Rows from block 10 of a small spectrogram enhancement model, named by matrix and row number. Rows with one number belong to one channel. Each number is 500 + 40 x the weight over its row's rms, rounded and kept within 0 to 999. All counts start at 0. Numbers have three digits each.
Before each channel's rows are labels from the 100 clips, of 14976, where the channel reaches its highest value: "responds to" is what is common among them. Only what is clearly more common there than usual is listed. The data: notes from a synthesiser with random patches. In brackets: how many of the 100, against the usual share in percent.
# convs1: first pointwise conv (model.mid.1.convs.1.weight, 256x256x1x1), inputs 0-255
# convs3: second pointwise conv (model.mid.1.convs.3.weight, 256x256x1x1, transposed), outputs 0-255

responds to: pluck (89 vs 25.5); bass register (55 vs 22.3)
convs1.46:508507473496549483511513533464488572564456570526486463496464518476455448506519529496395522458508439497461514523559439555434494530466522513533516490497485525480500470397517512482454535534530500507477489505455568508514573426461543557494520470584472510543546517545485491500475430489464503534505534536485527545547519485503518491481502505482464497414430448422475417435486472561483605529468547522540459542445549566532404458486496565547514560507535500536512461523535518506460512511475427542610516472499540514602424535481508483467462477404516519468477471461522503495541534464464480517527492498485554468459430535464462470490505567465473491525501549508482566448547516524525498456592519557559540508399496461507487504486437427507552532465533509554475532520499533443501494510540450
convs3.46:495513523569411518524446492515549541488460484480491515487500510461446522436530547510567498595585471516463486489505493496518473525525428514497473528484525506538580560534404493483437537472498509428468594504462475519559513595479545469532516458471436555585426550510550499515454486475540485463520483494508517561516459536457561471443515521507539468543545520462529505532568513498481550520518492501464513507523500518506535496443471580535440521486437453521448590519492515427541566453515491502509498468498543509550435487531472439517459526453495533482410486443593527481455548513493478456490502494551524494489492458522523458423487544534519472520453476420415537591483498482473460460499492471468426440502521496501464504451429488541400519506444507551542503480493487466511501596476546

responds to: pluck (93 vs 25.5); drive (58 vs 24.9); noise (26 vs 10.5)
convs1.195:522493429526466487470462511472546519505546546463461472551491563474469506512503576455522529521501542499563544520583485483419555488507570460424504577458513590467523551419554493488526497538518486410561503524497511452418596601489499545542480474530461505555527496500571424474512500494497533455452461470492489550460412434474557441490495524571466428398503534496507514589487497477541478447465513472573499521489486540576469468482483468509491526492534512499544456501493419576459494545579533556576535483528499566539500561469525543518524563435570465484495487546572511510495523431453519513535485545449494504422538501551536473471487446504499521469465537491473477493512529462483489494481440518495491505461531448526454483432503484496553516553521497552507508501501477533447473503522516
convs3.195:525469569516577482561557464563557477496447449491503431514593486476432460503566530468537488563531581536587502428458462516430502496517458505536511500406500503427563486533496539536439505526523493487447512553487474484492484528464551607581580486535498537543458572450530538475463509458453467461539497518504540520564374492479523507491507511476448504482496500463414497539466536507527488544553492513445512529493492505478499525481428471521470464551502506554488451547494528542530441477493501542471522545535569544450475521474533474507518552535389482539499523560512499490508503517482479491367512431515521549501555479529502504495469498491451448493457437501598544476515546527524442504482513524463475536509524430476506547476530472496492572497461532537505497477511451488443472475568480

responds to: drive (50 vs 24.9); high-pass (43 vs 20.5); resonance (35 vs 15.3)
convs1.50:524493522521552521510544603448442576518468469463507446461474478502531515531522456484488476554493529460493495582559521497549492519466553512485522480556493534506537495510547448417491441482556484529520561432508517550497487497419572386508573459541511582554469490468485502468553493453508496505554583601485464497552500493485438437499477493369482474531443467515522456488526504586549545425505472473482471472552491487452538491510485539544497493591482484488432462454488558510521503518495481492527463473508529432491526497529456458474520507495546487488596458511477566534484543576413456526444514438475466506469534480494478503519508446544552449515514543530512517530522549525474473495474501434542513458622483502458464550496506485492458462554494503564535516487509566441476533503449477
convs3.50:495526518467494471457489578491534484509441440579461541537622592541506547461507494451549509456472479500471443508516558485525539466514454419428508474456492564496446538558551472473546505545443530536555456447512470552524498470560504512504544487565464516419574561530466495474515467470458411431484502487511519471508488469575407513500523450538476493531471508444507495422576497551455533458504535465456502517516515496510460518519528495508567464466467559486481561453547528460572553491560438501508481493429473496535521433515418468464521496466540451473516473363472469448451505539509527486501447517517435549496494559499544571478531520511449480525554465524529464549506487502477487456502456532454491451532530467465415559518472533509498529495480482471492502502468435519514537542437506

responds to: pluck (93 vs 25.5); drive (57 vs 24.9); noise (52 vs 10.5)
convs1.230:481526460548477533541520460572484540463501521566616467499497463584553505518510553522486409541532489474518639447481522519515521504476538424482532499516497443506487574509544548522519454474475501504476534446486534520435478508503475527552420485453563523517470535483504552444521473422539549509510456509444503595553502507569505533480459568381533528511519442492570589465541500507512491448461477557432505540538488548483478490506451428506485516528399464550482426544425469494462449449497473483491463470472461517448519465503516530459543515480541508449476473477382489489478532477504404525540465465478481460487541469488483490503512488471504502493445452535500482560527544572526543486526551528565487443556478479474508507452500484500424546500500464461531461508489462524476512529486481
convs3.230:516546563535427474494475540491521479480470532521514476448440501555518485549430568457440481521549466499458479480468562515445506504517542471543485468486522510491514470514466458521527551490500497499501512501476453498418489471510484434493474551486431522464487544534461492546436448506486530493522454487511544551466497470552537508466544577484554422440473415492443458557518383524493516522579521528462423552497512499406532533532563551481511547551464520408501536544514516510433553481502450537498476527533514469489487510539539497493442460529420527477530460480419485526507444484493470493585560588488511498486553490597461464458488592540484488506466398470455467496507511519457561436548553541507499527534485462541565452413505563482543476540534517499543535496517529502580461522487469

responds to: drive (64 vs 24.9); high-pass (45 vs 20.5)
convs1.82:518450483519483465444536463478456413519495510453582471480462474505455457494485521436530383581485515443437526510518398526472523535569433485458519543444482548454528514576509476462479462483474510506532417485525487506487510438519527455554542542491528446494491492477477517501486504499534486480506501477522536462583519497527472595447489531523502539452525510498577531417509459489493511494493508488525449490525510499544540485513468578619484426494520547520498571545465489417515425438530405512534477446544485468496522518527555496486533503512472464434472490492497476528519499463511510496562451475447509429478466554493575505555551466537461565455471596527557517510469506528497533448610524539543440495527543502526489464563531523476575499517529473475474546525478464483484540546450568
convs3.82:529522462539529545517513502507478536447516479467505517485469511564458473527451471481576477476512538478438483466594425499442529502449439498485501502453464535490497474516457556568506428479573488456545543566535509526493473516482512519537537521451493550473527474478523503441465505445573550467522570450476452483489460506580567473566473511482483553474548410534485559600473450460553473487569466505528515454516509401550549497560448494480496559575447538478506509509461437548492520549500551406585464493499542515508439509527498471500498473489413500573489477455487443513509509466461459507427520486490568437481473473522429495451559436443513508477514452500505461555573491570509520508538512496447522509494554482536510544466458466525485533539508510457437493563552560514583504447503520

responds to: pluck (96 vs 25.5); bass register (46 vs 22.3)
convs1.43:511547480491486426529420487545448583520537474561533493521508482492608494483482433510480515456494497481491459470521514430431468496481492505429515447526497531515507444488471514498479464504483489518521483499546435519503548487405549436481486437483537486488534552487515541551505476455490498476463521469541523375463455550554561522452465551478599464453495496508481479496498475541490505538461430518499481544476552405520489502450412469450485511451506469502471526424554466551492494502515521477513551481484510423493458467518546487531476512488539506479393459565513473532467495545537486458493558530570671513500439555473537478483529455473444453476503481493567501567524467501540478469505458461528527480538480502465523496417544568530457523537524494480528405464533469435513483476484442
convs3.43:471526509487480457546586504582509491560532536475495481478565504481496563514536474567471521571504473508461535525555469472496517513520480429453547556575470480437480472492490508501532562470573539457528587525501470459506467478522516552518499561524433495493523553525500531471478518524453458442450443570488532420514550514607523503511517462463490478576443562578470534509483520444467519568512498527495446520407470492578503466494511407528464483559540488508505551548423501490540446493469473572480413496444494502533478472417485470575476509470497494498490504537503449443507475473411442439509607516478494543474556464509557522503503461466489516547486504547514500564423523434440513487507449464528495526474505556547447542545508537477475485453574486475491442486557513499503536451488510

responds to: pluck (100 vs 25.5)
convs1.179:503564495502531585468558468523454520474436558479537523530498431527539412488485537463464473571511499499491516434489513498485520529533526541462417482576482516478520548517422514462474525530523467527563464554530451475476488505445549520480523496503480464480461532506521460444535483479560494527473454507512518428513503534461538501529574501508491471550523588533491502458482572457523538497446500457437538486432543480433568542442517525556445537468503464511503550511543461524370480478470559503547579475414491570430496384525500547523452543498510544456473465460430510488494533520484517515479487498522594534477507503524509509565492511465525473440425458487487465586472506437523479557498427498605516454501497470513520483437468526496475419480445495467488539472495530546488575490497541
convs3.179:524572484523504459527523473501473488433572503478495478445485554434559478498558443532537562445491479533519423538522434511543518548494525471466504531515549437518513494466450458539533476441435498498475516490435488466544493446473475494527506595482478501468459499444555512541536551414436523501562479536449582545529516530534499494377495445468507502483459515471429495438477440524525413502479525464540581522565470516457462486484511510560506522524442484539514483543495525505491515505490598481483479447443472512521473535475409556480505592539479464489547534488502497479395536502480522447520501485429513514515547488450470488515496510454541514526498533470437526537403549479517478548506481520463544525486532479488533468530414504489467540524489548507500441498540509518487525367498390

responds to: drive (83 vs 24.9); high-pass (44 vs 20.5); noise (30 vs 10.5)
convs1.116:481481456474508536534480544548533500479467505471531483524473563569488489506417526516432528425447417433507430400471516478468433537513458486511533547500460529471495533484473523428538536569489503485480517465499545523509511492532494574534563484479579470487581506512552504466481374526553455504456587538462480526504485511486576538478565486624543434506482476491512539484484503457486504570481516548580541512502451528549482456544493447523497511473464566504483450486534498563513517532516533536443476542468466558472540499488520521512471547571535491513504482417480545454512549478478532486508528506469428509515489560546445457498497493442519505552460409507552494469507491531558531542495517490474457563418519438546534421427521562504435528571514483503497533510516550503580504513477542
convs3.116:535514532502551546534519530537421505510465550443472544526480544465546528518445528532535522423515519519539481532513511510462482499448532489466509408513500459528490494471470520625497479464493543447548487506465550509496485496541507501418553454533501559566539459502540547500436549499474498521456453553507497550493484476518497443487481536491524463455466548548508463506523574414555552503505583502538457490421510408531556532451469458505493492529438480532512497531517488521489441488524514456507489429487514466451482486540470442541410508550536483465479478486506522577485478480480496525400533502453444516485477480481484429541477484547559509496528413509547531447571475507464532529472508543546422502537579479467511475444517480563526535570615483550425529493422410506482407520500504

responds to: drive (78 vs 24.9); pad (56 vs 25.2); noise (34 vs 10.5)
convs1.165:500477510472556424508490469549503501474509454458532526577442521523550463568523539517538543493528502524520458512485481493532557430439471467446427528502522508523525583474500536540540546479516446455468488540504502582456513435460488419492489499443507534433588528510455444529504383542522462534509504395491532575459490492421531543534518509561506526516541517456536507541480428495565541511478494524482505559416469477530529485515497497530509482534366513473526509509497546529539502490517488542542411526414436501527516560481515470518461518428491492489449625519538491531558581462502498580510469472502506524490528535524501527476491492457530470416540512479512560510555519456471521435502485460477534502476525491491504493562506448482461523507462480517447574432505447440466476441540493
convs3.165:492503556465460466520461462466521490573483540499543464551454484493456512549579470503482466497541553440542503460436564434464472499482527493512490495524519485535505470458535499559435481519533494500541500461463520554582454390533446484496497522438499478513482434518441453431481522536437531457442500541537481480458512566489464523518459578555513459475502450529467567524533428485580446486542559480486504486492519543498612575488539467437510458463486490527471450529471510443462563437491474466506534450489520451531480606475519523535575495600503509473499511487556420479417483472511570543509500496532459520448550445482512467540535572543517536494443471420482545522476499519456442553495543508437511559507455478505507543470488487458531476464416556510455473503491476556450481508475529

responds to: pluck (89 vs 25.5); bass register (50 vs 22.3)
convs1.72:503517501443548501480440533505499499466503529554516523482511439560564490510497593455463508418547495454484438507508531494486466509506530519548463452490598481462472559444470393505517510490495504430499517509522484543455599434495513495440493544431504512443492491469539502511483572514558504542470484544488474470468425558533511491493530532472501494515483505450423467514509506476494524524480455487550486484532549488490476511469518507485497505505468574499455545510514472540511493537465488428592485541551468505510539429493493515542460587460528541484485436495488515508590447588480477477495496508475567607429523504544388472484543509532494469479427514498478465480425504407539504463419445482591474413450504487459521517517550551452569399501521493512535514538480541478447480549456471
convs3.72:516518552429473516533398474499574493425506485505445521493512527504473483505525440511456462498488500554445499472612487457496597523473545517540575518445500475467564506540547514504390542508474491489487523566478479513485454497468489540516489492511444544462487531484516475479532520528463561560492571495507464471564499514440417491587543499533485501510557492501455484516399495449545500487545551485505446501450506613510510498450430521486429522529432435522490478516521509441490551410471557512528494447474505524509501492530524495456454530480481483462495468482467474460526472471502472558505512499447479469469542515467498481484445478442516545502484449538419633451583495543500524486560501565491563498454452405418539490515496535524486436533468529467499524544496560510483424492483485

responds to: drive (58 vs 24.9); gate (52 vs 25.1)
convs1.214:479484504504473442450502493455492478579479513514500499541440543421521495503502490520475366475538492519551490457504563553513513553530480506563554497482511478472518507496408425494529520401526555504515472578453556477536516523490598438491517379516514486473533514404465492486489508527459517438536475481530461438539506465509457506467557522521501538430509491528499501403547487520457477463432513472531507489523452540485507446521483519517518486481483501519385460458503413507532491452462479515437537513411468515493454492435519461455501538493437451475531437534529470482530517487450549529505430540485467521525474577459536429561511479479498500468557477482487449527446561552569498442535433511476488623483483490472452546557499502531554491512513486461514511449513521468516521569467499
convs3.214:492464482514507495521526401483421516598567465496511603548455479511498570481539473539572535502511511489446433489511473493479571471510448529499458444534534448557446436496471554512580444415527541530503553496491432485506572484542451538470485485517504447515483465501486516504502535474496523575443503538492542452460496506526420495564537483492476468485479504478510431592549533487536466496541479562443401455484521566473531591463412468589508465499496488345491484500444451510501546529548485432455482449550473503466467422535482440458504481528521537521494540512459571551477492469436512527532427507482499548503490502505503512502508570477509462478476471521435494465455539461478485442510531456511487545482490536497531497461426475511530504474508537467482520497544483504526483497439469

responds to: pluck (59 vs 25.5)
convs1.169:514501578484515526499526547561475463519538536513476494407564426523463533506485470512587587513498433492504499480493492524512578565495484466553463587516431456476513565457520561482565467507458491490530482468498496509474465486464551495509547485487472471394557508490449497468458500541522486545436496614577466480537524495483479434466486534445482554574449477506435500533524455539520488513610443539581419522508489508457437519471505553548534448540401553486464507503481568500544461492454515526542460497498478508453560445501477495507450509581450486523484473512431511533480534556456429538460578489489491510528531453415466498509526467549505482466471436547516499507451500504508502488491521443526568537484511454509523577454545567517533527538542497526545488521488464524498484514535567
convs3.169:447581489459517480433560512555530479537523487518536460459462475462532543556496459483573534510475526510518532470528480496517430496525532494472490556414506459507454530498543474523495525493428562553431526523459463509522529472562442463571515487562467453513521506495460536549468498499543581518499450521457514578522509509538525502587554454537525419447503486483452477405485554429438466529503457498506399531486533473476463560525507504557533465485506500468577504483561491506485498482557505558475539561412501482582518520435547484520431483534544440484413460526514533504500520416511486484464538509496505431420488450470478520511468460512538498540525475489470505472496548447550492506434481558490526504520533457473487514447441513514507491513574506519562506538435398485572474435424457